A small image classifier, trained from scratch.
Training: adamw at rate 0.0026, 7500 steps, batches of 512, held-out accuracy 91%.
Rows from block 3, named by matrix and row number. Rows with one number belong to one channel. Each number is 200 + 30 x the weight over its row's rms, rounded and kept within 0 to 999. All counts start at 0. After the name is the row's rms in percent of the matrix's.
# r30: branch 2 reduce pointwise conv (model.blocks.3.r3.0.weight, 64x128x1x1), inputs 0-127
# b30: branch 2 3x3 conv (model.blocks.3.b3.0.weight, 96x64x3x3, transposed), outputs 0-15, a 3x3 kernel for each
r30.29,106,197,177,146,236,229,177,194,167,218,151,177,226,196,223,158,236,242,162,188,230,131,155,208,212,145,102,202,176,162,238,199,219,225,202,228,227,193,214,235,228,216,173,204,201,180,211,208,210,189,170,216,216,187,191,175,207,205,201,207,181,211,197,230,210,239,259,206,239,250,236,211,208,243,239,209,280,205,239,240,195,198,251,150,166,172,216,157,186,219,190,200,181,197,226,185,215,159,152,203,231,159,197,235,171,174,226,202,218,222,154,213,205,162,188,255,234,240,188,237,214,162,220,203,195,212,164,200,245
r30.30,095,155,191,245,152,209,203,196,205,171,177,196,205,149,174,154,223,206,166,209,174,137,190,203,235,179,139,218,155,192,199,178,229,207,213,219,188,155,228,174,161,259,128,247,194,214,200,265,209,184,187,208,223,244,194,170,201,186,204,223,190,240,184,235,233,179,191,189,228,241,182,194,251,212,254,184,202,243,242,236,204,237,198,206,222,208,228,235,234,160,225,207,210,199,228,198,198,222,195,233,237,213,238,201,220,190,162,202,261,211,234,223,191,256,172,248,196,245,198,203,212,146,263,206,216,179,238,218,261
r30.31,113,200,195,201,233,220,196,232,202,213,194,187,222,180,146,186,219,191,223,230,243,224,197,252,165,128,231,197,173,228,208,191,220,215,172,188,121,174,181,259,216,217,206,199,229,129,185,180,190,157,181,199,193,175,205,203,226,178,185,266,213,164,184,170,217,216,241,217,175,202,235,212,252,198,160,154,241,195,201,198,196,232,213,186,176,213,260,134,191,225,219,203,175,191,242,192,216,209,138,186,237,206,217,231,167,157,237,201,172,201,167,173,226,218,183,281,240,197,198,182,279,203,235,186,203,230,247,184,186
r30.32,105,206,199,232,219,213,276,268,178,219,217,211,197,225,215,221,204,192,232,212,221,192,217,180,235,206,199,216,191,208,216,194,214,216,157,188,191,185,243,138,217,318,169,141,210,201,288,162,200,192,200,162,149,316,146,180,210,198,210,224,210,154,175,224,168,207,150,207,205,169,249,247,207,188,189,152,172,193,189,231,202,185,211,193,212,206,196,169,215,213,154,175,211,183,198,180,210,190,209,235,184,207,185,191,155,229,208,210,170,214,175,157,187,221,217,213,212,192,211,227,191,205,247,231,221,194,218,217,220
r30.33,107,198,246,178,187,194,225,151,210,169,199,195,226,208,198,152,216,203,181,186,206,232,199,200,228,201,202,157,213,215,197,206,218,218,167,169,196,211,187,207,179,90,233,135,190,153,210,190,221,231,244,246,215,204,145,191,224,180,206,166,228,135,243,192,213,220,219,276,219,223,231,198,226,189,212,195,252,191,204,195,222,194,161,167,198,219,247,151,174,194,192,204,170,225,226,154,234,217,153,187,211,197,224,203,152,211,229,249,246,189,104,213,236,219,225,248,189,225,221,221,204,246,234,203,203,234,216,169,201
r30.34,105,227,182,168,159,266,185,227,173,200,211,198,184,217,169,245,203,220,236,212,203,208,179,192,234,229,235,197,238,182,241,219,217,225,209,199,151,206,200,224,205,169,201,193,147,160,232,208,212,214,267,223,227,229,229,147,235,198,254,155,184,182,174,145,229,202,243,217,225,171,187,233,215,185,142,196,162,153,225,230,195,205,214,179,203,198,236,169,201,243,151,218,186,231,229,227,225,180,170,232,209,222,205,222,185,200,214,232,228,210,194,207,198,120,243,266,229,166,146,242,207,220,281,181,230,228,174,189,208
r30.35,104,173,216,200,223,253,297,222,193,186,211,241,183,165,164,260,203,223,229,213,265,217,159,123,254,218,215,203,249,159,234,228,227,217,194,257,216,227,259,238,197,222,188,191,192,243,244,219,214,159,238,234,219,241,224,207,180,181,213,160,194,259,225,230,204,164,195,171,227,164,246,177,204,189,219,152,206,203,187,177,191,143,158,200,231,211,202,203,178,195,146,198,242,198,168,159,187,194,189,208,169,185,203,209,191,218,165,169,215,195,217,219,186,237,193,204,184,253,178,201,192,194,241,218,234,180,200,175,223
r30.36,096,212,196,190,189,202,201,184,200,189,203,205,281,228,227,189,233,220,222,192,196,242,191,228,221,215,191,225,142,218,195,210,217,163,169,202,229,233,178,207,206,248,156,167,210,222,208,174,209,227,191,231,174,174,181,173,235,178,236,227,246,201,201,219,142,230,197,273,188,225,142,179,219,220,185,240,192,208,260,178,219,225,222,172,208,191,235,217,237,234,233,130,169,181,213,223,226,234,200,256,214,195,202,175,195,211,215,256,252,182,174,183,246,163,276,285,219,212,175,210,204,213,265,227,212,225,184,187,235
r30.37,079,218,237,241,191,224,182,166,239,144,240,247,172,225,204,225,152,187,209,190,177,180,232,237,209,271,203,164,216,203,215,201,199,218,183,208,206,215,203,184,202,193,219,151,187,209,234,237,200,227,274,213,303,201,206,207,197,190,216,197,204,208,199,184,264,199,225,217,200,167,257,190,166,173,260,219,188,211,197,188,194,196,201,296,221,216,194,181,126,194,185,258,191,203,216,186,166,191,226,160,225,250,167,188,229,190,202,178,260,240,188,269,153,240,197,213,184,204,194,223,168,211,198,206,224,194,205,185,192
r30.38,094,173,163,170,281,230,185,234,201,265,197,217,209,218,206,235,219,172,165,194,266,219,166,138,196,216,201,201,239,145,216,196,176,259,247,178,238,256,201,254,279,198,258,205,199,213,251,187,181,208,222,180,174,233,254,222,225,201,192,209,196,226,212,220,223,234,214,197,187,183,177,226,203,176,166,221,257,233,152,223,203,149,210,208,197,193,200,183,189,195,214,186,223,197,186,200,202,180,205,209,210,193,226,210,214,134,250,187,170,215,196,167,198,180,217,225,231,168,191,240,231,198,270,230,232,219,156,214,162
r30.39,097,213,195,239,210,160,209,203,243,188,194,228,175,221,213,189,163,147,168,206,211,224,266,204,156,198,256,221,255,216,176,180,188,194,188,150,228,257,137,226,180,154,257,147,168,224,191,199,177,209,257,149,188,152,184,215,186,158,207,228,247,127,248,211,222,238,193,222,153,235,210,187,167,232,175,234,208,209,242,204,206,229,205,210,212,217,193,227,210,204,226,188,195,213,188,213,215,248,246,184,237,194,212,208,198,227,201,209,230,229,208,160,179,241,210,197,188,196,205,199,195,201,260,196,239,281,197,190,145
r30.40,103,181,195,197,233,222,192,192,177,192,156,209,232,226,240,129,216,242,206,196,250,179,174,197,203,167,154,184,141,169,173,192,215,190,211,191,175,169,177,221,196,200,169,219,199,159,235,238,196,192,206,182,212,190,198,165,220,223,206,213,161,171,176,172,195,227,244,206,219,228,209,202,222,196,234,217,240,210,232,255,178,225,260,185,188,191,222,178,207,239,192,199,182,234,218,182,202,187,202,210,245,205,253,247,151,214,225,223,237,246,150,218,161,238,170,232,245,263,226,210,222,114,227,233,205,206,231,282,262
r30.41,103,185,213,216,181,196,217,168,211,148,218,206,268,211,217,212,214,234,239,234,203,210,194,153,227,250,246,197,217,224,217,213,198,164,217,186,204,168,189,254,152,143,201,227,147,208,206,203,178,166,242,176,175,211,151,189,192,206,217,246,244,192,239,200,188,196,199,216,235,256,219,182,209,268,255,187,186,197,217,238,213,217,249,207,209,233,141,169,203,201,180,217,173,207,202,191,202,226,198,140,214,225,200,216,190,189,236,224,158,210,167,183,211,184,205,277,171,291,170,172,218,215,265,212,247,240,207,233,217
r30.42,093,226,163,174,203,253,189,227,199,197,198,200,187,219,209,237,235,193,236,238,192,176,192,182,221,202,217,232,191,233,215,187,205,189,204,262,179,192,230,182,204,218,170,223,272,198,160,234,217,195,234,206,180,254,232,191,226,227,222,255,207,231,173,229,207,167,206,182,242,148,158,234,243,198,151,190,129,204,200,224,212,193,232,228,217,186,262,230,246,208,218,205,259,237,236,229,222,200,213,239,208,254,199,207,239,195,225,235,212,196,258,174,242,213,208,234,235,224,153,214,210,153,214,183,268,137,234,234,199
r30.43,087,205,210,203,163,220,194,170,209,159,204,197,174,186,160,197,163,186,192,178,193,187,254,231,187,236,232,231,253,200,212,203,186,200,172,182,259,195,192,216,169,212,204,247,217,203,234,258,194,210,247,190,323,165,183,178,195,242,200,205,189,172,202,220,279,183,221,181,179,214,211,172,198,193,294,252,173,187,217,264,198,225,211,216,200,196,209,222,216,196,208,225,214,215,215,224,183,192,200,194,227,167,206,210,251,172,188,196,277,247,228,285,190,214,215,197,219,185,197,219,186,187,222,220,172,255,219,172,193
r30.44,092,183,189,241,193,236,191,135,207,132,199,201,239,267,223,170,246,215,208,234,198,167,189,173,215,192,139,230,201,195,193,210,198,192,227,228,218,195,195,162,205,226,137,203,252,223,153,284,213,190,150,179,235,203,212,187,220,230,214,233,188,218,176,233,182,184,215,173,213,173,158,235,246,216,216,240,188,228,204,191,225,193,239,223,233,247,207,252,242,186,234,250,229,280,173,223,213,218,196,198,238,219,219,211,206,241,184,201,231,262,256,219,199,210,175,249,225,229,212,240,185,192,205,202,193,187,229,217,212
r30.45,100,186,217,168,211,202,184,123,207,167,173,190,246,218,213,159,265,237,201,206,242,179,161,181,213,187,133,153,159,210,221,216,227,215,213,243,205,202,232,208,223,258,146,179,201,197,173,186,188,193,187,184,199,198,201,215,245,209,214,178,195,269,199,214,150,205,211,202,201,212,137,233,276,221,192,202,245,236,216,164,214,217,179,180,218,215,241,207,200,197,230,191,244,187,204,184,204,230,199,247,187,212,206,163,221,241,153,218,234,183,205,181,218,167,228,284,223,239,241,212,206,211,262,242,187,225,184,201,262
r30.46,096,195,188,262,181,221,207,241,178,170,238,200,168,198,187,269,214,219,238,186,166,150,312,221,208,284,190,181,248,175,229,210,216,210,236,196,144,190,205,160,213,197,204,224,232,219,225,211,202,173,174,176,178,246,232,173,220,225,206,230,214,226,183,226,226,189,211,199,192,193,164,198,196,184,249,156,126,213,188,202,214,196,212,227,201,222,223,208,252,217,206,210,206,222,200,230,211,177,191,221,248,236,226,215,263,207,216,196,164,195,195,123,208,190,261,254,218,197,166,223,246,213,224,211,216,192,210,203,232
r30.47,081,223,221,194,270,247,221,314,194,293,184,212,246,196,216,153,194,213,185,219,244,268,185,214,186,179,254,239,179,198,202,208,194,208,223,184,231,196,207,212,216,219,206,203,225,212,202,171,192,209,228,180,148,227,210,216,205,195,207,188,201,206,193,210,156,198,219,215,191,223,144,193,184,215,147,231,257,190,216,221,217,187,273,166,207,212,273,218,176,237,198,152,211,222,211,206,229,191,211,262,229,182,259,220,210,227,237,189,188,223,223,141,223,172,197,261,226,213,204,202,216,193,205,211,193,190,199,173,203
r30.48,119,178,127,182,220,165,202,197,201,207,218,211,188,241,177,200,233,133,214,159,207,203,151,177,186,207,176,211,229,143,249,156,256,281,187,196,227,261,231,215,290,192,212,177,256,216,225,169,239,220,224,230,200,203,196,189,268,184,210,185,202,206,216,207,160,199,207,226,160,144,217,231,209,165,241,194,221,237,193,211,237,172,178,169,214,174,175,201,199,198,180,198,170,173,173,184,210,186,216,207,170,191,180,180,188,235,157,187,243,221,169,216,180,215,192,260,235,171,172,251,187,190,265,219,176,211,186,187,204
r30.49,096,211,172,246,247,231,197,181,170,190,186,228,154,165,159,208,151,194,160,205,221,215,210,217,148,212,219,217,194,235,152,225,198,230,188,180,201,193,173,209,217,216,238,238,167,183,263,225,135,169,212,134,218,204,212,215,147,173,152,258,220,184,194,184,228,220,175,166,162,237,220,189,191,202,181,170,267,176,225,266,194,189,245,188,191,167,231,176,238,220,220,233,203,192,159,177,199,203,196,249,219,211,209,259,218,161,253,189,229,228,185,204,140,226,207,240,203,172,234,185,260,200,184,205,239,200,190,216,235
r30.50,106,224,231,182,192,219,222,153,184,198,243,180,153,192,198,236,134,218,172,158,195,183,243,196,201,192,219,206,239,197,184,230,161,248,174,196,257,258,243,223,243,255,203,197,230,207,184,215,252,229,212,258,200,212,201,204,200,176,207,181,196,203,213,205,181,220,163,202,179,189,206,202,184,195,166,228,219,194,192,181,204,186,211,181,213,205,229,191,193,186,169,230,202,169,176,167,209,189,203,216,184,189,151,181,211,146,262,160,227,168,163,217,264,189,251,226,220,163,231,249,156,269,250,208,227,226,130,152,128
r30.51,092,165,153,194,273,194,177,169,176,186,173,221,234,238,211,173,230,201,122,149,261,208,220,205,207,186,161,220,190,168,190,201,217,255,201,203,229,252,199,244,255,178,210,170,220,205,243,220,192,217,164,233,218,221,206,141,246,170,184,233,220,208,207,185,212,232,238,214,182,178,229,254,235,204,173,223,272,231,239,224,199,181,212,196,194,184,192,204,166,228,241,194,153,226,202,209,221,166,191,190,177,171,238,219,181,259,196,187,200,228,166,184,196,226,188,256,229,221,155,234,134,199,264,214,199,183,197,200,197
r30.52,093,206,230,229,193,242,280,319,218,304,185,203,207,192,209,232,172,208,215,251,226,210,157,185,225,199,225,191,198,195,209,194,213,191,223,226,202,186,243,222,183,190,197,220,168,208,208,144,215,221,222,209,207,214,218,215,221,276,218,155,200,185,179,186,235,170,226,242,197,230,160,184,162,173,237,185,194,214,204,179,202,171,186,193,224,228,224,158,170,183,166,184,214,211,214,148,202,232,186,193,211,196,172,166,157,228,150,233,154,236,137,177,216,154,207,212,185,198,200,206,199,182,230,181,222,263,196,221,224
r30.53,112,238,248,192,196,249,221,217,207,190,217,212,196,180,204,231,214,215,219,193,185,225,169,200,248,224,214,187,204,178,216,207,215,166,220,221,207,174,206,196,192,253,199,305,173,260,214,138,247,230,226,211,191,205,170,151,191,171,217,187,205,211,159,195,134,184,224,207,241,218,229,186,158,211,259,175,188,138,192,266,195,141,223,98,212,175,194,180,273,195,139,207,197,192,201,176,202,195,160,201,231,138,186,202,173,218,228,188,238,193,227,210,189,208,202,225,213,212,199,202,226,208,228,202,204,210,203,192,243
b30.29,109,272,207,243,214,224,246,214,195,262,151,134,195,170,145,185,180,177,219,182,194,201,189,193,193,185,188,162,215,166,202,237,196,207,204,175,206,194,217,222,169,152,214,211,178,178,197,236,226,207,236,211,229,246,199,190,175,218,218,177,242,177,181,196,134,139,165,199,186,160,215,178,184,190,153,187,199,161,190,198,155,205,164,165,166,187,158,174,190,192,180,261,181,152,259,186,122,252,192,149,208,199,205,208,199,217,203,174,198,175,168,191,213,221,214,187,190,182,194,174,188,179,155,173,176,148,180,189,166,212,240,193,233,226,182,208,188,189,184,243,246,226,198,194,187
b30.30,092,136,144,142,182,233,177,150,164,148,180,166,154,226,205,210,168,167,178,195,194,194,225,237,241,200,226,206,206,208,198,242,210,226,203,168,194,184,216,208,180,205,263,196,198,239,224,174,195,211,221,193,202,188,218,113,185,133,160,214,199,147,174,166,174,187,186,231,277,201,170,168,163,217,229,226,276,220,275,204,265,256,198,187,184,190,207,167,202,203,201,218,234,192,217,181,219,227,178,213,215,232,204,233,236,217,191,219,203,185,208,185,147,213,200,162,199,162,205,210,200,197,218,176,190,212,229,168,220,161,181,271,179,144,196,145,178,251,177,237,288,255,200,290,207
b30.31,117,189,167,191,182,158,180,194,174,189,198,228,204,205,237,214,173,223,217,206,203,192,232,193,192,194,211,201,183,214,181,209,230,196,229,232,223,194,190,234,199,188,231,195,214,265,225,215,221,217,197,221,223,228,192,194,198,236,205,207,206,249,198,235,218,198,173,238,198,161,223,241,214,251,272,238,275,312,293,236,266,227,186,223,175,224,182,210,213,212,183,225,200,161,202,190,188,186,143,152,221,288,243,250,299,280,236,269,245,225,210,220,191,201,196,194,235,214,159,168,157,181,159,190,171,199,183,154,225,182,190,239,233,187,217,193,169,186,134,209,191,184,163,179,140
b30.32,099,221,160,194,156,106,123,222,157,173,202,206,260,290,224,284,194,217,233,233,219,207,234,267,228,195,290,232,226,228,233,247,200,261,191,201,230,223,149,204,264,221,238,155,161,197,214,163,198,200,233,234,157,195,206,222,223,172,220,248,239,198,192,210,157,188,200,171,217,143,161,183,214,162,144,216,281,209,179,199,236,192,215,213,223,203,226,202,236,234,196,169,220,222,220,164,164,202,187,163,198,220,209,204,199,213,227,222,216,213,220,166,194,217,207,182,240,184,154,154,208,166,202,110,200,213,158,207,240,224,179,214,234,204,212,219,195,237,219,229,245,211,251,250,203
b30.33,104,201,203,234,215,198,202,218,179,178,229,188,209,197,202,163,218,218,232,228,201,241,160,153,179,193,184,201,189,221,212,249,177,194,239,186,206,191,147,196,136,172,188,122,179,239,215,200,164,213,144,225,213,222,293,228,239,214,188,116,131,214,177,181,185,194,167,194,224,194,218,240,278,203,178,192,217,193,231,224,232,203,229,208,229,252,209,245,246,241,249,166,184,194,202,188,202,201,162,161,164,177,201,166,205,213,265,197,226,220,242,224,222,267,224,204,245,217,204,208,197,196,252,237,208,230,176,233,212,250,166,147,237,225,133,229,209,138,145,231,164,164,208,212,180
b30.34,099,237,229,243,213,238,235,233,247,232,245,221,235,204,179,104,225,215,215,251,225,218,154,142,207,195,153,220,195,237,224,182,199,184,222,207,201,190,179,226,140,150,210,195,184,223,170,202,177,196,225,201,218,184,209,242,245,235,225,178,202,207,199,231,220,238,211,238,248,229,179,228,181,166,206,204,166,193,179,211,245,206,241,226,236,229,204,200,215,245,214,228,191,194,243,213,154,230,188,147,219,229,232,210,264,217,195,211,221,186,166,204,224,216,235,236,232,190,188,186,181,199,261,208,193,198,166,237,216,229,225,194,219,208,181,227,186,192,192,217,207,211,171,226,162
b30.35,097,189,188,190,214,161,172,204,176,183,211,200,236,245,216,221,210,199,235,184,189,168,218,206,206,205,214,209,207,157,196,215,187,186,202,160,190,215,190,199,222,191,210,174,161,201,226,263,253,241,311,221,219,229,245,128,126,128,156,138,193,154,105,154,213,192,224,241,209,229,224,238,236,191,140,185,179,241,221,169,157,174,212,204,213,197,250,191,221,221,192,234,195,198,236,211,190,208,211,171,169,145,198,203,205,179,181,165,177,198,213,193,217,125,178,194,242,200,194,208,197,226,214,246,197,210,213,249,238,243,253,180,248,276,210,250,199,155,212,196,208,225,197,179,193
b30.36,085,193,237,216,188,253,207,171,201,215,190,211,202,250,201,206,189,210,186,204,183,199,177,155,220,155,142,176,180,210,160,207,170,194,169,175,201,190,204,171,195,165,227,190,221,203,169,141,157,174,210,176,189,159,271,163,233,164,184,188,202,141,178,173,198,203,197,203,252,245,190,225,176,158,212,188,215,210,188,156,147,174,198,167,183,192,153,180,184,200,179,218,184,202,225,185,183,192,181,164,179,183,178,184,242,181,178,203,208,237,229,210,227,189,249,238,201,203,164,175,181,159,245,195,179,203,196,178,192,177,207,192,210,181,220,197,139,186,134,198,214,179,148,214,154
b30.37,101,159,176,182,179,175,186,210,212,176,228,219,223,247,216,244,204,213,187,245,242,221,170,240,194,223,218,202,191,222,207,160,221,181,207,193,191,212,195,203,227,191,183,235,152,160,213,189,182,205,237,199,196,156,221,213,248,158,230,176,157,164,173,165,174,164,182,196,219,211,183,198,187,207,210,175,194,179,234,204,217,178,239,231,259,228,259,251,252,271,252,146,194,202,199,181,216,223,217,230,177,161,182,178,204,170,154,169,180,174,168,181,216,139,166,183,155,186,219,247,227,231,266,254,223,254,262,182,203,188,165,192,179,135,102,150,197,184,207,157,145,185,207,225,189
b30.38,099,214,206,206,188,195,194,187,184,193,200,212,213,210,172,199,218,203,225,228,204,221,209,211,219,221,200,205,187,164,188,203,190,186,211,217,203,222,207,239,234,197,172,175,157,159,213,258,246,230,235,212,232,227,208,186,194,173,214,229,227,218,212,212,165,193,183,189,206,133,154,139,183,183,163,186,169,226,144,186,206,152,220,229,235,215,225,241,226,235,203,204,178,203,223,220,169,208,212,181,187,215,200,204,176,191,209,199,198,247,201,212,234,180,179,178,201,237,201,194,200,216,189,221,191,213,193,207,212,208,224,188,211,243,236,221,190,177,203,165,182,193,180,171,168
b30.39,096,230,233,232,235,242,237,237,248,238,147,204,128,200,265,230,157,209,115,192,214,212,204,265,207,176,184,176,150,222,162,152,273,166,182,226,142,229,204,177,233,235,158,203,216,162,174,192,187,162,173,185,172,176,171,214,224,217,228,226,235,211,232,214,188,167,163,182,191,161,192,180,207,165,210,179,168,209,198,159,212,167,173,180,192,184,192,189,169,181,177,169,187,233,99,188,262,182,211,233,198,215,195,193,204,191,211,213,198,191,193,183,214,201,192,198,189,180,217,204,206,213,140,206,204,211,210,170,165,185,128,232,140,135,111,131,236,239,244,215,192,194,247,216,239
b30.40,101,140,135,122,103,173,122,137,138,144,207,179,215,199,232,231,187,217,210,173,194,183,204,208,172,201,202,169,172,197,196,166,204,184,191,199,187,191,226,204,193,214,214,161,177,157,188,199,197,199,205,207,194,197,179,179,231,221,227,215,242,206,234,219,145,142,146,186,179,153,168,197,203,217,208,238,205,162,211,203,197,212,191,187,196,200,180,174,196,171,196,228,226,215,189,204,199,188,210,179,183,195,199,162,179,197,182,195,203,162,158,191,169,180,161,136,157,142,215,182,188,214,159,207,230,171,222,165,210,186,226,282,219,183,200,173,126,197,121,204,243,193,172,241,181
b30.41,097,193,201,206,185,175,197,217,209,211,227,251,219,170,196,163,184,205,152,219,253,250,219,212,222,183,187,192,175,156,120,82,194,108,146,165,256,245,194,231,163,144,259,182,219,196,262,256,236,232,282,224,205,223,233,223,237,264,217,214,242,239,215,225,210,203,223,227,233,203,255,245,220,203,214,150,186,173,161,135,166,188,210,216,210,212,225,219,193,175,195,186,171,218,143,165,252,194,211,230,195,196,182,210,208,200,189,173,199,230,217,244,233,164,197,212,199,167,219,248,207,246,233,245,205,230,217,244,234,225,208,215,228,241,206,223,189,201,206,231,234,218,204,192,195
b30.42,082,122,97,142,110,135,102,125,103,109,218,193,237,204,144,201,185,212,234,218,225,199,204,187,222,193,218,241,174,99,159,196,178,201,208,125,190,244,211,227,223,164,216,170,209,221,121,123,134,155,239,134,167,119,182,153,165,145,170,182,180,137,155,161,239,212,211,218,263,212,213,242,208,246,215,207,216,210,201,191,201,215,175,183,161,166,181,156,187,173,166,193,192,198,219,199,206,187,194,212,222,230,224,208,241,219,213,216,223,196,192,208,200,129,209,201,212,190,184,214,194,176,194,193,200,207,218,218,244,213,221,214,221,218,233,227,173,188,184,186,223,201,211,210,200
b30.43,115,185,203,217,191,186,203,214,229,233,216,210,193,251,233,228,188,234,211,234,247,216,198,234,217,222,199,226,154,211,214,184,250,190,209,192,193,203,183,221,161,138,177,218,176,218,176,205,179,187,230,204,187,167,204,151,200,144,209,178,209,162,192,195,186,180,191,199,226,216,172,221,176,186,231,185,238,231,246,210,231,215,234,231,224,230,271,232,236,227,228,171,200,212,204,165,201,221,204,233,171,156,179,183,188,168,157,158,172,188,188,177,232,156,173,191,191,205,263,252,256,236,221,253,247,243,277,164,133,170,140,171,147,139,128,151,227,212,237,192,185,194,234,208,212
b30.44,088,136,129,142,132,134,113,175,142,156,182,186,165,197,176,145,149,191,192,198,210,161,176,191,190,162,195,176,192,199,197,212,211,182,225,188,197,206,219,193,209,179,205,214,214,203,132,151,153,116,169,141,186,120,166,154,191,136,206,193,221,195,189,148,217,175,199,211,199,217,215,213,172,230,199,211,202,190,184,211,187,199,140,137,157,153,154,155,175,169,180,205,223,209,229,206,212,210,181,196,163,158,181,172,190,161,155,177,181,198,195,194,143,126,194,182,197,179,214,233,226,214,197,223,226,185,222,221,245,223,244,242,226,233,215,200,178,186,181,218,210,212,182,215,181
b30.45,103,224,186,228,206,145,196,205,146,209,166,139,174,164,139,146,168,95,181,220,212,195,201,197,211,157,223,160,236,208,222,231,165,234,231,203,219,171,167,179,156,196,195,219,196,212,200,191,222,196,185,181,212,223,217,187,147,127,170,153,142,146,148,192,193,195,203,215,191,246,200,202,176,197,193,249,192,163,204,223,143,180,145,119,140,156,116,137,179,187,175,216,198,172,227,203,174,220,172,166,184,182,193,180,194,196,172,162,176,224,207,217,242,252,224,256,249,207,187,208,193,178,224,192,175,199,199,228,219,182,243,229,231,191,245,238,188,212,164,249,264,246,161,212,175
b30.46,112,160,146,188,159,158,188,169,148,163,231,212,236,233,173,216,230,214,239,258,255,259,234,253,258,243,248,244,234,238,230,222,208,229,239,172,227,188,209,195,222,249,201,187,195,203,200,202,180,219,247,210,208,210,218,203,216,193,193,276,176,174,207,195,165,158,124,185,220,175,186,197,175,264,266,242,256,160,255,248,202,229,212,201,188,181,166,180,188,191,166,231,206,175,230,191,189,201,190,190,219,253,218,213,202,213,193,183,233,210,228,212,217,250,215,232,255,209,219,231,215,219,188,203,218,233,212,181,182,196,199,207,195,183,193,219,184,239,190,241,231,224,202,268,191
b30.47,104,221,222,222,227,225,216,230,206,218,175,193,203,217,202,209,191,200,220,160,160,181,166,201,137,173,147,189,193,129,199,192,199,214,209,207,212,242,211,217,233,194,196,191,187,208,205,205,193,176,204,196,173,191,167,223,200,207,219,242,239,222,194,221,196,201,165,177,171,135,171,170,180,192,221,212,217,212,186,157,170,163,227,222,205,236,205,207,239,212,214,219,213,213,184,194,214,164,188,202,228,235,233,234,217,240,238,242,216,204,190,227,211,192,172,195,205,181,167,151,161,155,108,141,154,156,148,222,193,219,219,196,225,249,216,238,187,179,182,164,143,145,192,132,178
b30.48,093,202,211,184,186,217,170,188,189,186,229,213,220,216,190,185,209,227,228,216,212,199,182,181,215,184,190,203,215,221,227,215,190,207,240,219,248,234,230,212,208,162,182,214,178,183,208,217,200,199,253,236,216,207,245,216,240,202,202,198,205,221,223,224,177,221,204,205,240,194,180,231,228,151,146,162,194,285,181,179,170,171,209,194,215,217,230,203,213,218,215,200,197,188,242,211,170,220,183,168,209,203,204,209,217,182,204,220,191,202,216,194,230,185,219,214,222,212,176,173,189,198,264,211,190,200,183,220,225,199,188,190,178,191,216,197,187,184,203,201,230,215,190,196,176
b30.49,091,221,232,217,208,194,199,205,193,204,190,192,182,236,245,225,190,207,171,188,174,202,195,233,167,198,231,192,171,212,209,143,229,203,171,234,172,179,220,176,209,218,181,178,188,180,185,180,216,181,195,195,188,235,185,211,218,232,201,191,220,177,171,175,151,177,95,129,258,145,119,142,146,217,228,238,263,181,251,192,266,210,219,236,203,242,219,186,202,233,206,185,159,211,181,165,208,191,169,181,191,220,212,194,188,203,196,197,186,168,189,154,183,238,168,179,224,202,250,231,187,232,134,224,241,220,235,217,192,230,185,175,183,194,154,191,198,248,216,141,168,143,156,191,188
b30.50,097,226,242,220,226,206,230,215,218,190,189,199,165,268,256,214,163,192,193,222,230,169,205,264,228,140,203,183,219,191,233,241,162,223,198,209,220,195,221,208,195,261,180,183,182,171,214,217,199,173,210,206,189,296,245,147,162,153,205,195,201,190,152,195,200,188,185,176,189,155,145,134,184,243,197,168,241,220,208,227,263,187,217,209,177,231,214,191,216,237,197,189,170,179,217,192,205,246,179,167,208,164,203,198,155,194,184,208,209,190,239,205,193,285,187,176,243,217,233,247,237,239,269,211,170,236,189,221,183,244,208,134,230,180,194,206,200,219,231,185,178,174,196,171,175
b30.51,094,199,212,198,170,201,193,175,198,194,220,246,234,202,210,200,232,254,210,195,208,186,164,160,178,185,195,176,195,246,213,217,217,216,237,269,248,211,257,205,226,212,215,216,217,151,215,227,187,245,246,235,227,194,205,215,287,228,227,228,250,230,244,225,151,193,177,185,280,176,185,202,196,165,190,223,194,248,193,177,226,207,208,190,198,196,212,205,207,204,175,211,184,168,238,207,141,211,213,157,182,175,190,172,204,171,189,208,176,185,192,192,206,181,199,180,197,208,194,179,218,207,196,191,190,190,205,218,232,230,245,222,243,237,250,224,147,170,181,136,178,158,156,174,140
b30.52,097,186,178,218,173,211,208,197,174,186,221,223,264,199,174,193,187,217,249,237,240,238,239,220,203,223,199,226,257,165,236,250,184,258,220,196,205,200,194,218,195,92,203,225,215,225,183,158,197,197,206,211,201,183,202,196,223,186,190,229,183,200,172,171,219,228,194,228,221,189,213,223,234,173,170,196,128,160,178,190,144,196,193,229,216,209,246,209,233,232,205,198,233,212,195,222,214,137,201,196,239,226,232,250,203,215,237,239,218,185,222,185,183,198,173,157,197,180,150,163,152,158,201,173,126,183,157,220,232,201,195,214,176,239,240,201,248,246,226,233,285,232,236,222,215
b30.53,098,198,165,182,198,137,151,219,188,190,202,150,218,263,181,222,195,182,246,195,217,205,196,235,223,180,210,196,197,136,148,208,108,190,186,119,224,207,193,166,152,150,212,171,190,242,212,208,176,237,257,207,189,243,186,163,148,179,140,134,197,178,176,188,199,157,172,229,250,202,183,233,183,194,216,190,285,215,211,162,141,176,229,251,207,253,260,238,234,228,218,213,187,212,210,173,192,200,195,185,158,154,143,199,199,156,150,170,159,156,200,221,153,191,226,214,214,161,202,233,187,207,268,152,215,224,168,181,154,222,165,144,207,229,222,246,193,212,184,246,242,192,177,208,193